config = dict(
    arch='unet',
    dataset='notes from a synthesiser with random patches',
    train_examples=78125,
    loss='l1',
    pixel_unshuffle=2,
    widths=[96, 192, 192, 192],
    blocks_per_level=2,
    block='plain',
    attention=True,
    residual_init='none',
    optimizer='normuon',
    muon_scale='original',
    lr=0.031,
    nesterov=True,
    lr_schedule='step',
)
Rows from block 2 of a small spectrogram enhancement model, named by matrix and row number. Each number is 128 + 24 x the weight over its row's rms, rounded and kept within 0 to 255. All counts start at 0. Numbers have three digits each.
After each channel's rows are labels from the 100 clips, of 14976, where the channel reaches its highest value: "top examples" is what is common among them. Only what is clearly more common there than usual is listed. The data: notes from a synthesiser with random patches. In brackets: how many of the 100, against the usual share in percent.
# conv: 3x3 conv (model.enc.1.0.conv.weight, 192x192x3x3, each kernel summed), inputs 96-191

conv.48:123119133186120117101105147134104102159107073139178135137166132114149118155163149159147137144150150097104153152104136125135114139106171192122121130149119155151112104151164173163148131090134106144159133091157133141100180147115175144092117099144146129147103089111117171124100135103092092074
top examples: ring modulation (36 vs 10.1)

conv.56:107147134141119117143121171138170110136117153105130127158104164119114113141107165180128151148143157136129126114150180098088150170125102136162105116136110128122154126126099133135137161098108171148098118083125125081108138109151137111139143137087153092079121160135132132105124083135145130135
top examples: filter wobble (49 vs 19.5); resonance (45 vs 15.6)

conv.135:125166063147109083139123156141131152128129120122115129123151126084136162151085140132089163136114154161132097133198124093138135110118105128104135131108139108108108126090121118150135105161107107133105105108150122118123129063136164142168121149138125099098136109168118094138095121122116104102
top examples: filter wobble (54 vs 19.5); high-pass (41 vs 20.4)

conv.126:130118133078123129134098089099107145166120097149111106120168157110183155116158112110123114174116143093144144131116117127129119133102149141126143100168172116171161107115149137116170156165117101152125135113133143119125117135106117119141141134130153141106123094161099128133129132125158132150
top examples: drive (52 vs 25.2); noise (37 vs 10.6)

conv.176:171149134118113141097126145180135160115112134115110143159121148145120136143149095107149077189086142122175104137101132155135152077163111116105158095138153117129113142103139099108150153122109142120099112159127110132125118132160149161128104172151143162136124107137148093125161131154119149148
top examples: pitch class: A# (39 vs 6.8); triangle (38 vs 10); square (31 vs 10.1)

conv.92:141093104161144090088109095092119125131176079108160100122153076118129132162146149092123081115150188117138135150104112140095101114182099108108119150148143123160133125146119130139126122091092129134119143077147128134147138142127123110126110109168154128145131138172093155101143137139164050115
top examples: triangle (30 vs 10)

conv.50:131172120129131132123117126151125106105161110135145104118175099123138117076078176099153103122141149154128120123145118117111083123139117101110120104112163121185182115125129101124128134168089094126121130102112102152110123113090150140105067115118124112148142139123168126120121169109131106188
top examples: swell (61 vs 24.6); square (32 vs 10.1); triangle (29 vs 10)

conv.153:111152123122114134149125143093122111118136144180137101141187056105114109123154139134115129101135121143102109106150102128128119168087116171114100130116106100169148068167102108170103142126122177157151132112129149137147123134135109086105120136137132159174180106155124146104135114100117139110
top examples: bass register (50 vs 22.5)

conv.102:163102146157078114139145143093118088089143112119145152117178129101126115160078153100085112151126161152173110107153076117109119126134137096142149136128120122185153087144132139135144147128122180116160151124155110158114134169141121074102128159149122134128154124171121077143140114107133146138
top examples: filter wobble (48 vs 19.5)

conv.108:156128099140136120134151155117141126118132128132122138144124147109102147112099101127086095105139163125084132119116129132136092134152143089153093182131100133136163149152088163146161130148160105166134125153122075094151153137104074116114141147091117119150122122144119099132135124188112116110
top examples: glide (46 vs 22.2); triangle (30 vs 10)

conv.170:117087122133165105110148137148123108133103179141118083130167089087116167087103098118131150117162132101096103159178122124113130122113098069096144153131118156179133104149109123179098160150148133194129154128102099136127131123119113109124137130161109102101097103148139114134114113132100131142
top examples: bass register (72 vs 22.5); inharmonic FM (33 vs 9.9)

conv.74:106151163118157146186119128108125136124120153118107137120068172154131108101111144130125106128145144092108160164085137124142103126144153112136120119139126112151164157121112137137121067129132144092104106173106125087141143101134093156107122145093126136148115118123166177148108131197127135144
top examples: ring modulation (31 vs 10.1)

conv.65:083125175129097120165161116138077120103098137138105130113178132068118137090130148096135137145135119126151107130151097084141133109117142175149122124165177107126155137112152151140134125152125135121158135135091166138092077131089143129133127097144123134147109099110146143146094164136134146191
top examples: hard sync (37 vs 10.1)

conv.7:140120122147148108123123097099157160114120126107127122128126173138107142131136137138127174171118169120153123153132073108129125147196134154132158123167143110140126129141092165127166121124087095162141112127133150109089130133085144113106143123096136172113120095143122124126082138133161107182
top examples: bass register (62 vs 22.5); pluck (56 vs 25.3)

conv.13:104090145131139091114167126148113142106106108114119124138139189139118113115110122140150156148132106133179127126103093100133104081160148149168166144129121153119124118158129147099141111152142077097128081112092114130086119146155133118149115139129161118130134134130141110093100113184100130145
top examples: filter wobble (46 vs 19.5)

conv.78:173148090163137125177139137090143151112127078100114154083132147112145131133169117152099136140094100140145174148133090121133118116116137139078128149149139144178174143160134134161119131111121115092138096143141128121092128098128081111126147160137086165109162100092126119125121120097173124126
top examples: resonance (40 vs 15.6)

conv.64:098120149135115090117139137152099130131097089113146119113166093125146163138129100145112167144137136097147138127162119124102164157152122131105113093138156156148129116117158100187091148124078147119100131077195153159147151115136150101114121129128147141105125098131120112141148125121143135102
top examples: gate (50 vs 24.9); triangle (31 vs 10)

conv.178:137139131119108112110092171138119130102163094155120078173114144114128082136126111192154124107097108125140124147107123128083110139124083180161162151123121110119121117168201151140108153129124130107158118099129088129112137133166132106133142108117142116138138150145129090088158116199104121080
top examples: glide (80 vs 22.2); pluck (53 vs 25.3)

conv.106:150104164153054116108126128142146139175138094130149154105097147120116136193109180111097115133093129105143151104105153103135140147130144112144119148096135125135107072127162128112108137075142134102079104119122183104154131145127143141151180133134120138103160126130133115100124096086127130096
top examples: pluck (63 vs 25.3)

conv.8:128096087167130118128127134090131109124090085134168123111133098089117100149152128135171083150121109150134176119133133166154086087113135078140124157127128142164158138145141117129111123088162150143149164132134068145156102158145113095154140133149128156116149120131125134102155088123146121101
top examples: gate (59 vs 24.9); triangle (46 vs 10)

conv.20:100116126125119152145153100139086101125119111151108129101196160133166128112166133130098173106137155167106154159156103133139102090113126123148143113178169141148138141124163112156155132128146121168168131180128111121098149089079120086131128086146133154133105123162111154120116122125161119126
top examples: triangle (37 vs 10); resonance (37 vs 15.6)

conv.31:144150161118109133123146141130094146142108125131104141167091133110112104161134115162110113088127115081130087113101141148135137116143149160096126133143164163125096164146175134105142101112144105081123105146154143137104154141126134171132117101193147125131104146059117161132141150132128131142
top examples: pitch class: B (25 vs 6.5)

conv.42:140144159133146108079115086120155151123140130099130113120114148118133167101113144095131059154132111140115153125112124101141123107090123142133135132145145112096132164120151160071191130098120092141132160084115166125129102118093117125108114088111119106119068106151123137125092144147129082164
top examples: pluck (62 vs 25.3); bass register (57 vs 22.5); oscillator: inharmonic FM (26 vs 9.9)

conv.25:078165150137123117075106136064117124130092113126122120142088138131113133107131141172173122126112093138130183132147105150114116165094174156097159119137084112172120134127124162140143143135129149093175137111100100184159141148113129154133131119081146155148114140144158168103127160119101113127
top examples: triangle (36 vs 10); square (29 vs 10.1)

conv.9:073134136141129114148116130128098137163078095153103145144091151104103140109138091147126134125150122049129118149120153102110113141106128139058146097195163140108156085132122154124112134121099137120156124121138149143131140091137098161151122114129151142135097101140142120127132118111130134092
top examples: filter wobble (56 vs 19.5); high-pass (42 vs 20.4)

conv.76:111167146119122100152116138136138151154154147142136124092109105122153103151163144133160128145121104131110117112091151110123125130096134172155079092136146137122110111124143099134122106125119147120107165094164160146135112091165145124150138113129119130113188161090118133154130147059124113124
top examples: high-pass (44 vs 20.4)

conv.49:138180113122150110179176134118146160138134122096207102153095173090104139123107105135101109143082150141101158130158130126094127121138132130114101160118092111123128115127108142120144124147100145177158112097096194147130121118143135088070149133121097119098126160139133140110105098153159156124
top examples: pluck (51 vs 25.3); triangle (27 vs 10)

conv.87:088179116125116135127132180097119128109075148098106119164152105133103127129122141116136171103116116148136112131117138096127125105165123173121103087113133104164136086151125107089121144156108170136131113112105145149119074150115128104108091163111123162150151081090149131130093160113110092163
top examples: swell (60 vs 24.6); square (28 vs 10.1); pitch class: B (26 vs 6.5)

conv.66:129126147147076094096136102089115184139124129130104135107099121185135121171157128134148088135140119095170136112118110081140133137117138153121128081137124118132121136126160134124123112138140090083121134126146179126171158135111189174127146120128167148143137120059129138102111142094131093135
top examples: resonance (40 vs 15.6)

conv.29:149142116142140119160102117064168134119120123141118135114107151147130087156123157139141149175110139143156135137085108113128162156098144146185132135121092134085140138134155169147114112096128143125158136134111149139122090128164118119136158115113090169134130143086110137136129105094140117134
top examples: high-pass (46 vs 20.4)

conv.167:132123159076121127111102097109145086118131129131140131116169109090138110116162147137184102124170116154120161125148085142157113148105119105156136094108164169113138118123139125150093137163124144200137152130122139185123078126099139092111111093111095140129101108136151144113102148105138113154
top examples: pluck (65 vs 25.3); harmonic FM (28 vs 9.8)

conv.71:111158110159070105098103130092134129167114094112129125138138144110141084201149180159165143115092141145136139085159091124128106143147116164160102108147151106108119139108123104122130152134104112122133105101115144162114156127120157105136110115090152137116140134168120142094109128121132102097
top examples: ring modulation (26 vs 10.1)

conv.115:112128129084090116124164122052100135132142132122111121157173104118160102163150167072122099154156133125144116084137074121155164104158070116134172075107144105118118142134148116123143143158130160141089156135120132106113084139139107103176126129124143125128140157161117102105110161127139118156
top examples: drive (87 vs 25.2); narrow pulse (54 vs 9.9)

conv.47:125096146171151117119166139162122114088104139124103117122151092136139134131141114160116145138129116100126120154168091127146134140149152070161121112143133156165128088138096139160133174100134127143158120102178140147104177133128153131133141172134123122089159076099117109118098101090147140137
top examples: pluck (73 vs 25.3); glide (61 vs 22.2)

conv.181:136105137157132100095116100111135119139137123097140110108131135121127131111130155100136152148134101123102159150097097115114115129128153178108109108149153165113160176127146179132129134133123124117129144115123136179118138124052139146163116089112121132124080092146095139113081135133107090118
top examples: drive (75 vs 25.2); resonance (36 vs 15.6)

conv.123:125093144093129161132140148148141139124129085105124118152168125182138154108132112153133153119096129201142107126092083095127118184161165133150137150085066086117155134124103161121165084143145092109170139104158111153105142164129116054084147104092163110142125132145107150149160110127111129114
top examples: resonance (64 vs 15.6); filter wobble (61 vs 19.5)

conv.14:139117134111162094101107120115138144112151164116101114152100112126152107116131177123166125129159133139159161131153106149114150127162105089148135112121160129121110117154132151131117174103088128139133112115154118123106158065148183112167129137088115119081146145127111106108096096060138139095
top examples: drive (94 vs 25.2); narrow pulse (65 vs 9.9)

conv.79:156139139128095159161097144120145125108130115170145142136186124155170142148185135142107097126115139176104141104107132140116134177086164128134082099110115123098167116134138122170107105134138120121130177112153169099119134126163122125138141142145126142134154109082144159104171143104139115116
top examples: high-pass (42 vs 20.4); noise (26 vs 10.6)

conv.162:127122131140153126135146100112178129154122171154108085130150101157153178102143167154124182128133140126093132106134128095097178190101152111132145138091117128177144090153127102163130116168091142106133119076112100109132109102109137071131161169119117154083140147107096139112104117099117121121
top examples: glide (49 vs 22.2); triangle (42 vs 10)

conv.158:153118130150123144153093148171124137137165106104122130110141126120149137139135142144169130163106162154125160098160123134146107122138181135121102144168181156155160163103091092129136129179123104089120144095162109114143101146115161123152141175140147136135166131131100131150115154101123108122
top examples: filter wobble (47 vs 19.5)

conv.89:152115138130118114180133098124097131149112100166170127102155158120141128119113147143099135077183146133145137128144131141115091121142112115139127131092163084088150143150143127126108122118157108126118116100136176115110149131130071137113098067146118158200129125153116106110162148142111129122
top examples: pluck (63 vs 25.3); triangle (31 vs 10)

conv.143:117137087138146142143134178138171125103132133127082100097126106156139141115100135129109142094137133138134116141137146099123152174120100132134093118116100155146142135177091118140110131106149138155117122152132093103112184101163124090133151130120129100077157079109088130130113083075156139056
top examples: glide (57 vs 22.2); pluck (56 vs 25.3)

conv.16:143140153126116114134108140134124146129179137113092139067069151172101136145147096113111126155150078100084113149130136100151125138163122160136161126158123103115148101136144089148139108126089139146090152125103136089101105134102099119152135120117112087084157153095143146160169142109144115147
top examples: pluck (68 vs 25.3)

conv.169:148125106146114108109110125093112128151106072161169148109135097113133107124148090143155107136104104143104193120132154131132115128098138169078079141135151137162126093147113143138151137140180105119159130103113117135146119144099118123126115148124132173118147148128139162095089146131131099089
top examples: pitch class: B (26 vs 6.5)

conv.38:116103143109131125133143154154110126116148117130166139158084100116110134132137094121139088131157093120112146149098134111141119104147106169163128120132142148031152168095135141101137123126106143126088116104126131097122097118108153115135101112143143086120098113129131121141122152133103103154
top examples: bass register (49 vs 22.5); oscillator: noise (26 vs 10.6)

conv.85:063135144100119128127157119141081115107113093119111123123139097134122104116154109159150074152152099069108103116118163159146125120126135062104126105168171139125117135132151136126103171098132156133161130113142168122116120127136115141105101091128127104136111104069166103099130145125145141177
top examples: bass register (60 vs 22.5); narrow pulse (28 vs 9.9)

conv.36:109135166160128131133143163193141115093145069102170131113077129117121133124124111155171093153125081126130150132095122125105108113144181158145118121129111110089133173106109133121111086118129108103108115073145147142168143171143127120112125157086143126155127152099158121142131147122126158123
top examples: echo (85 vs 24.6); swell (51 vs 24.6)